Weights of a small image classifier.
Data: 97500 training examples, 55.1 epochs.
Rows from block 6 of a small image classifier, named by matrix and row number. Rows with one number belong to one channel. Each number is 128 + 24 x the weight over its row's rms, rounded and kept within 0 to 255. All counts start at 0. Numbers have three digits each.
Before each channel's rows are labels from the 100 images, of 14848, where the channel reaches its highest value: "strongest on" is what is common among them. Only what is clearly more common there than usual is listed. The data: simulated fluorescence microscopy of cells.
# convs0: expand 5x5 conv (model.blocks.6.convs.0.weight, 192x48x5x5, standardized in use, each kernel summed), inputs 0-47
# convs1: project pointwise conv (model.blocks.6.convs.1.weight, 48x192x1x1, standardized in use, transposed), outputs 0-47

strongest on: few cells; cells: one or two; green stain; long thin cells
convs0.85:166145113075108130124106099167146135105153111113142088133115132120152141121144047109133100164141099118126110133127137131148151119121154150157154
convs1.85:101128135148149119098135098123139060114137126140140137167114123185136162119101155163141198103126127114110124140129148142090135131101148128125134

strongest on: few cells; cells: one or two; red stain; long thin cells
convs0.116:178116143153095071112128110111113105126141128089122103137119129140114095118076158138150139099151133103157153161142103151175116120147127141126158
convs1.116:123127136104142119131113192131128121097119133101123157121129153112097110157142085070117169135186119131109117121143108110169112100145148110110116

strongest on: few cells; cells: one or two; magenta stain
convs0.162:144103129128130161104176122131143146144133105153116118112075135119146150111134142189110123111139107111106147148081105130152091175106167125138104
convs1.162:148134133120171127167130072114148083131116135154113138116114139167125128125128109199113132132157133082152118137165141089099102135143130132111115

strongest on: few cells; cells: one or two; long thin cells
convs0.102:127140142152117108155166073122109123112110148139110113136133139126163138091125129148178130107169146108146106171068093106135131096106149143119131
convs1.102:124123114107129123146109068133136022124120144111113142116125096117114129135148146131147110152161161128112122126082124141165118123131134134135115

strongest on: magenta stain; few cells; cells: one or two
convs0.166:165143112168151132128085134141112121131125139119114162094132103099132083151128141122071148150155063155111127144151139148104141125124163116142108
convs1.166:124133127112122105124143120112137176079140147141139116143051139139117119131116089107136129105125144149102108103166126163082143129126078124153154

strongest on: few cells; cells: one or two; green stain
convs0.38:136154104122154140168103155125132161135146156091099142115093152132069119147130136153134113138113110135115116107113155143134118074082160102158103
convs1.38:113133137152086131082118106120100119130147085182173131142128147115158140095111132121142143136128153106174106146135146104171118183132138111118138

strongest on: magenta stain; few cells; cells: one or two
convs0.37:105124080126115127141124116128139161080154137110120114150138173161128122139069113130131130154102102185129129125101139107098126148167159120166132
convs1.37:138140141148154154199111066116149149105132105149110146166127133119128160111130127154116116105143189124149129131116124140113097141105142100158110

strongest on: magenta stain; few cells; cells: one or two
convs0.148:170148142117162115132120145105116162114124163106080167125091148107132095150123142133144146168126141129169077106134139120134114077094143111127131
convs1.148:157147144129152102118131144123127121181109102122139159137120127140129136136107126122119122161147120150134131113071149128146170117141193160063152

strongest on: few cells; cells: one or two; magenta stain
convs0.62:112141071148177133137186109163152122110146153120135102122102137119113091120177146170135124132115144139129129125082087098117122148127133116132108
convs1.62:083134109144145121144123109127149097132135110153109134085108146107138138124135114138129172042104136129152153117172116154109092161114106122117123

strongest on: few cells; cells: one or two; cyan stain
convs0.144:100138098113135091137127119150093145123141089148150128153138123143142118108088107124143065128144154096149138133145117140167097167166134171097128
convs1.144:072110096116148116154121137125154132079095163120114165101101149113105128114132109073137155109161116135111124143166120139107130101124132101174135

strongest on: few cells; cells: one or two; yellow stain
convs0.159:114139108112130138140151150174144169125146156103092120124121125150180133084113106099133081119152116131115166124158154133137132092110085095144114
convs1.159:119126148132139119135129194144140061166131137129136115160048133142130156108126152147144117169161128134126122142113130101096140125115115125116117

strongest on: red stain; few cells; cells: one or two
convs0.46:112141128092122141125126139092172165104146141114139135132066153127124130139129103186162133185103120168118107122111116095127147110115123122094121
convs1.46:118158133117111159119113144121124053166132113125117106137221170111130140131140108126137090154132113105142127124129131126129111109136105136153133

strongest on: few cells; cells: one or two; yellow stain
convs0.6:112125082125090107155129110126121128099081132120134104133144189152136121124151107166164104097115126126162148154143115128131132132074158159113151
convs1.6:127112125122117120134136072144146185167110136132110155138157068147122090123131116127148129100093093116110127113086146106131124117129168119169125

strongest on: few cells; cells: one or two; red stain
convs0.65:096158096135179197115137124163104108114128113124144106089145124101131132123129144154141128096123151101101127166120100147110151134149141088160113
convs1.65:163121111101156118120113129124123025138134168130117144090118097107123111116145117144118167098132123123130139108157128119077125143125124135145125

strongest on: few cells; cells: one or two; magenta stain; yellow stain
convs0.22:133123135114161157104134121167138149102155132129118093134114132144074104135142147131143113121128118127119180109098152117117109125191155088114073
convs1.22:114125096139132122140142097157135125159112108182152138183168127134127158117109135109129130132159124173160111138124148140103127147111144131054150

strongest on: red stain; few cells; cells: one or two
convs0.27:089122148149135120136147116122109125048131131166130066155155125118154118115100127144139135099159128143141164118139115122128124122164111110101174
convs1.27:110102108125130098133130092155135056108144148118119129137108127099109125137140123101126122190137156127133133134139112201094100124135142124165118

strongest on: few cells; cells: one or two; red stain
convs0.111:117139132166126116116145114108110113119119140085156105131160163108162170094115152115141107102135123118139166068152107097146106101144151137125174
convs1.111:073107130137132121122131169138125053081133153120126103136128129134117160113141125140132124150089151140111135165138124192162125129140110121099125

strongest on: red stain; few cells; cells: one or two
convs0.126:100114125104119088139130067153108159087152166130125133107131134152196139124092118160144139099163141148147118152097116125122104149130138135118118
convs1.126:131086124097172139125096167135142102157150124077112135105064117143104140143147141139112133082084122117107165115127111120122109114120131148114105

strongest on: magenta stain; few cells; cells: one or two
convs0.120:080147079109132168147140128150119158120101146092162113078140149140132180102153140156125126121111122135119098129108107149142118083140128144119161
convs1.120:124127145119150140158117131126133132084171103122124103141076117129109128135132127177118066065097109107136136117081125118121123127103100134157126

strongest on: few cells; cells: one or two; green stain
convs0.106:138126118147149130116121121119135155127110121100141084103101146118135137146129169139152136106145147084082146146111114189158127093095141112184097
convs1.106:124136119135117143119122137130140006140134130144101148137095114135133142132126128128133152184108113136128146147146132137097144109113119159123115